Weights of a small image embedding model.
Model: activation relu, depths [2, 2, 6, 2].
Training: muon at rate 0.0098, batches of 256, held-out accuracy 100%.
Data: 203450 training examples, 8.6 epochs.
Rows from block 4 of a small image embedding model, named by matrix and row number. Each number is 128 + 24 x the weight over its row's rms, rounded and kept within 0 to 255. All counts start at 0. Numbers have three digits each.
After each channel's rows are labels from the 100 images, of 14848, where the channel reaches its highest value: "top examples" is what is common among them; "lies over" is the class under the peak. Only what is clearly more common there than usual is listed. The data: drawn small creatures on textured ground. In brackets: how many of the 100, against the usual share in percent.
# c30: last pointwise conv (model.blocks.4.c3.0.weight, 352x352x1x1), inputs 0-117

c30.60:130136085112127106120107119140115095151094114112100126125165112135122111116118098198155133137120124117154141097124135130102102144145130143099106140155134078078122144146117106091163118125130140109130105118086137133081147113145138119113121142114140115127123145150111123117109119153127128107135166110149139101152161095128148118097102138150089112137132142143
top examples: turtle (80 vs 8.3)
lies over: body (100 vs 12.6)

c30.244:115092145151122181154153160133174121154127120134150161118143126122133097165129143133102074132138119096103152136107144117156150148130126105104101171118051129089113141104135171119126140131116118146144121126101139131146115110129170090069155100161152171119144163111107135115132157155133066145082119112150130111099147126121080121108097162132137110107142100163
top examples: small (68 vs 26.1); starfish (28 vs 8.8); dragonfly (26 vs 8.3)
lies over: body (68 vs 12.6)

c30.47:158128167115144133138135099088116117095110105138125128194122122169120129101142121119048087165090108137110114151176121135137133138155091130133119100121187183122134120159126137137109117139131119137137112145162133101132128179139113162135127121110111198129114153108151124168108114104101116123133120132135089190130115141180118125082131120076156189135174150120
top examples: starfish (42 vs 8.8); white (31 vs 8.6)
lies over: body (84 vs 12.6)

c30.99:150101091149124167118093118122119125126140117135115132157141084095109130130127132141137119140117117130164098153130133138101156166154131119152105113155129129128123140170124123142117145141072128130165144099171112142137123128161139126098100127128116156128145114104143128126154118151152126047134089072164099166125139137176159110135136146152150106133085101098
top examples: turtle (63 vs 8.3); small (57 vs 26.1); beetle (36 vs 8.5)
lies over: body (100 vs 12.6)

c30.45:117168131164126141110162152122111125090111125112135137124143148109172153106077128174065164130137111147130136115113112113131136133136135108137174116121143146126131125150146140132146131123114106126136119148140110132141128125134135104103125118159123145112119127109077151135157118140163161084138141138145128123113123118177134129081123133088118160131107144105
top examples: snake (57 vs 8.2); white (34 vs 8.6)
lies over: body (46 vs 12.6)

c30.13:123142132135156118139106122146161132118139132115132102149146105172139156148120129148145140125132130077145108126127099114146107134146146141137097125122127122098161115127148153103131163146104184116140151136135125134117058109159125155114176153134092095120108103101138098136129102112114096088114109148137116159101124129111184135162119102101149146140105139092
top examples: dragonfly (30 vs 8.3); white (30 vs 8.6)
lies over: body (30 vs 12.6)

c30.53:129087121111094149152158106139085130123133140109155126176103142136113150154145156105113096160159114134153117116164136100080070160113112078153121113103149174109115066143110152148147123122108147160094154162147104116155144151101095132130150137107148119118149119156117197079186162129163144094182109136095117137120192104129121127124115130159148151114113118115
top examples: starfish (45 vs 8.8)
lies over: body (94 vs 12.6)

c30.46:166133151177154123127117137097154103132146136136143160162146099139120088123080144120098129155137133140119122152135109097118134106087162132133085131121133093143135120128106148108135114146105109105118179124089126113134159151156110145120108107137107148133153165152122151156114127150122091119123167144155091146164142131110155105142111129123129133108145147122
top examples: spider (32 vs 8.3)
lies over: body (47 vs 12.6)

c30.132:166158152098119128133105151161117174150159098065109073133119098133101135166167140165118140137150129101144128136140114137117145158136150112083151126150157146160088110156155092122128184148119149120134115096105129139120126152144132114069150134096148090186113134129105153128153113089160127147114144088155182161112142098133156135116129178107130136130147151095
top examples: snake (61 vs 8.2); dragonfly (33 vs 8.3)
lies over: body (33 vs 12.6)

c30.124:118174150114146152115088098134181162135101106113136105128147120160149092132160121149072127105124119200145180133132128111080131113134113114123107131141103126151110140147121065124137144119143158084099126153160135171076135108099138097112148083115122159115126137088145171089152103133144139096127143122179180138126133153106137105138130169145148136134129135100
top examples: small (83 vs 26.1); snail (82 vs 8.3)
lies over: body (96 vs 12.6)

c30.270:154109145130117138183127122138149147128127157148143114135147109123080154163103121159134108117111148153132109137132124127083113116130138115132126092136059149133131137121120134107107192128093092114139117137137103133102124131132132132159122132097148129106114135109142151093116126144142142100146135136116163122140174108120140163093163155137166122115126133133
top examples: snail (93 vs 8.3); small (54 vs 26.1)
lies over: body (100 vs 12.6)

c30.323:114126126141120104117131126127111125113140131164124135097127131129128130129119137130152126122129100093130129148174130128135148148150104122140108136154129106085121100125122139103119096128088107143122126159141144122087123131177109146131114120092130141149161118126123117127093083131110133052109157121137168117078095122092137210134133127122104106113153150172
top examples: snail (86 vs 8.3)
lies over: body (83 vs 12.6)

c30.318:116145138144139069142104118138171114162143140090161099126175117130148126119105132073144166082133094120146115182101149102067155117135121122087099128107099109131102122120134099148170156149095099109106093101118129168109119146147112138127113133130122117133096133083114122110147132086136151155153123109142123107076154124147116118107136122111101079174135114122
top examples: spider (47 vs 8.3)
lies over: body (30 vs 12.6)

c30.212:135081137169100121152147135126137157123117148116104139131166140121134131119161138167130145151132175130131085095108089107099152095075147171111157153136147129117125155103144123152105118120168085106167160148125136133104139120121102111120082085117156132121137138104153158116135108143105119120145125126122120145107115110123102119115052161119170107145130133119
top examples: caterpillar (62 vs 8.3); white (28 vs 8.6)
lies over: limb or head (29 vs 1.9)

c30.32:130070101100158112144101128141173105159123140128070132135135154134125120150167107094117143129108113120129140087115133126164111111129177144103126134137108109142149155120133155148131132134117135098113160097154138141118146122108150129122112133110099122150141116124136119090114146149161136158163136126114158093113126093114131148136138090136153105144115144120
top examples: dragonfly (67 vs 8.3); small (63 vs 26.1)
lies over: body (30 vs 12.6)

c30.141:119112115152099089129110162125115115138138118162104112098146095123112163128163118116131157121168117111168148124138095122082098153106127119169127153149110115113127113116126144141121179112110123140106147122143157120110149132118137142119086135138130140136112143106124115153145119133116172125160085122115133121170163132160144156136089129134140161152132131141
top examples: small (66 vs 26.1); beetle (35 vs 8.5); turtle (31 vs 8.3)
lies over: body (74 vs 12.6)

c30.235:132140131136114141131152129111124103157131142155083143086150061138171108122126122136097083137128090148143137139100147115127110127138132139137139148096130167091117117124126141115122111173116124163123142086157124124150169142135112136100155127141143100139137099112116136170097124118152149150158098146108100138119125126114158130122115142106181130065143132058
top examples: small (62 vs 26.1); dragonfly (42 vs 8.3); spider (38 vs 8.3)
lies over: limb or head (28 vs 1.9)

c30.106:164158136133134121146144127130128124126150133124145140138134121126156131102143145070108136121106123091078146131102134136119101140113153091133150139131090122177133129169168122152152088159090148155136123135103148106120134127149137137129130129119151120103105163165123153086128107170106139142148159087143146161140116119122147129145129154142163145169146156095
top examples: snake (90 vs 8.2)
lies over: body (49 vs 12.6)

c30.326:124130109145095149149120148105123116125132140135144142094158145131118110154106111107118138133148167133150178114120074131107135198160111107148119135141096130124143124137129131134139139138111140117153125104095096104116189132092137125106130142129158131102136117101111127105105141133153131165149121135114147139123126138127119154121109154154156118137119136144
top examples: white (31 vs 8.6)
lies over: body (47 vs 12.6)

c30.276:176083143136076138149124174084123118128139117091096137134132166152157128119144156125184127133134105135150111091140153128156125135159130095131149116121110118159111117128122142121132139191110119106171131077122128065128114121112122119118141115148118112126144169104121113151097167131151121074130109116116131147161136133136129138172163127183114119156138145165
top examples: turtle (62 vs 8.3)
lies over: body (94 vs 12.6)

c30.54:153134122144116134148128092160099124127144141160118143127153107168081097124115124154126118136123109129142130190154158149126094122147152089100183115097137124148149177105139083118101107124092165119132139119137148135162130135133128101115127167124145186122113130112120105104137132128149114167128149105149109140184111110103139144109118144151134129136139128126
top examples: spider (57 vs 8.3); small (53 vs 26.1); snake (28 vs 8.2)
lies over: limb or head (41 vs 1.9)

c30.62:142078079131118135162137145092133121138116166132147155122119121109094146117149114118085160109141144125130075104115131136077141146138133152123146130123110131123109128146125100116114118161108142118128120143129118145122181114116123139102179083119097115143139126119158145193107128161178119127137139109142125106102087101114154139121116147155114097156066150132
top examples: snail (68 vs 8.3); small (67 vs 26.1)
lies over: body (82 vs 12.6)

c30.337:129160121120092110125147136138163183157135121137160146132147135141139127108107163118085154128106110131101160123136161136118157107091137113139138127123154078100119136142139181141148165131155123105113160150134152139159085117106123117112137127125114126107095141082123172153135172130130133131136142158075149141108141101127104157110173131139128161122183149110
top examples: jellyfish (57 vs 8.2)
lies over: body (33 vs 12.6)

c30.33:167135149140136120147122077140115151127123148127147190122066133128139141108121162167102134132105117124118133135143122142122118135147119125140116140147140135075137123150143127147148131108097185130124114116107105171125149151146155132126132164126103090117152136165165120142137136167115138164112086137103111136136153143132125122118095148111111075160127136132
top examples: dragonfly (35 vs 8.3)
lies over: body (30 vs 12.6)

c30.325:134156142089143096126154110133139134128126127137102107175189160122127083163104167120083127138150126135142098131063122136153111153165143159073079146140143123125164174168139150129093143169138130103140141139111169112150122116127090156151147121131147122154111128117153119164123125110146148130094140078148120143150141154104153109115128134103160113134133154132
top examples: snake (47 vs 8.2); snail (29 vs 8.3); white (27 vs 8.6)
lies over: body (41 vs 12.6)

c30.42:131121126129137102103106129118154120133114118144143084176156131130162145156142110109122100141139092112185118087085114159079124134083139090163130138147167133134169127147146167123137129131132162110145122124095095138131085103134141104136106153120135053135107155164106150151132112161128165148120186127162148108123129117123131170135115146140082100137155197169
top examples: snake (50 vs 8.2); snail (44 vs 8.3)
lies over: body (44 vs 12.6)

c30.205:134140129144130080132161115141121139124126152154163118133152123125099139095122133146113151150136167122141136108139098132163136132129110086119131135144117137102143140141148111104113111178105114116124062153125093105167162105115134142127135118175109126098128160108120117143179106105205135129176124163121130110095120183114145097108148116134185147151153085101
top examples: caterpillar (47 vs 8.3); white (28 vs 8.6)
lies over: body (69 vs 12.6)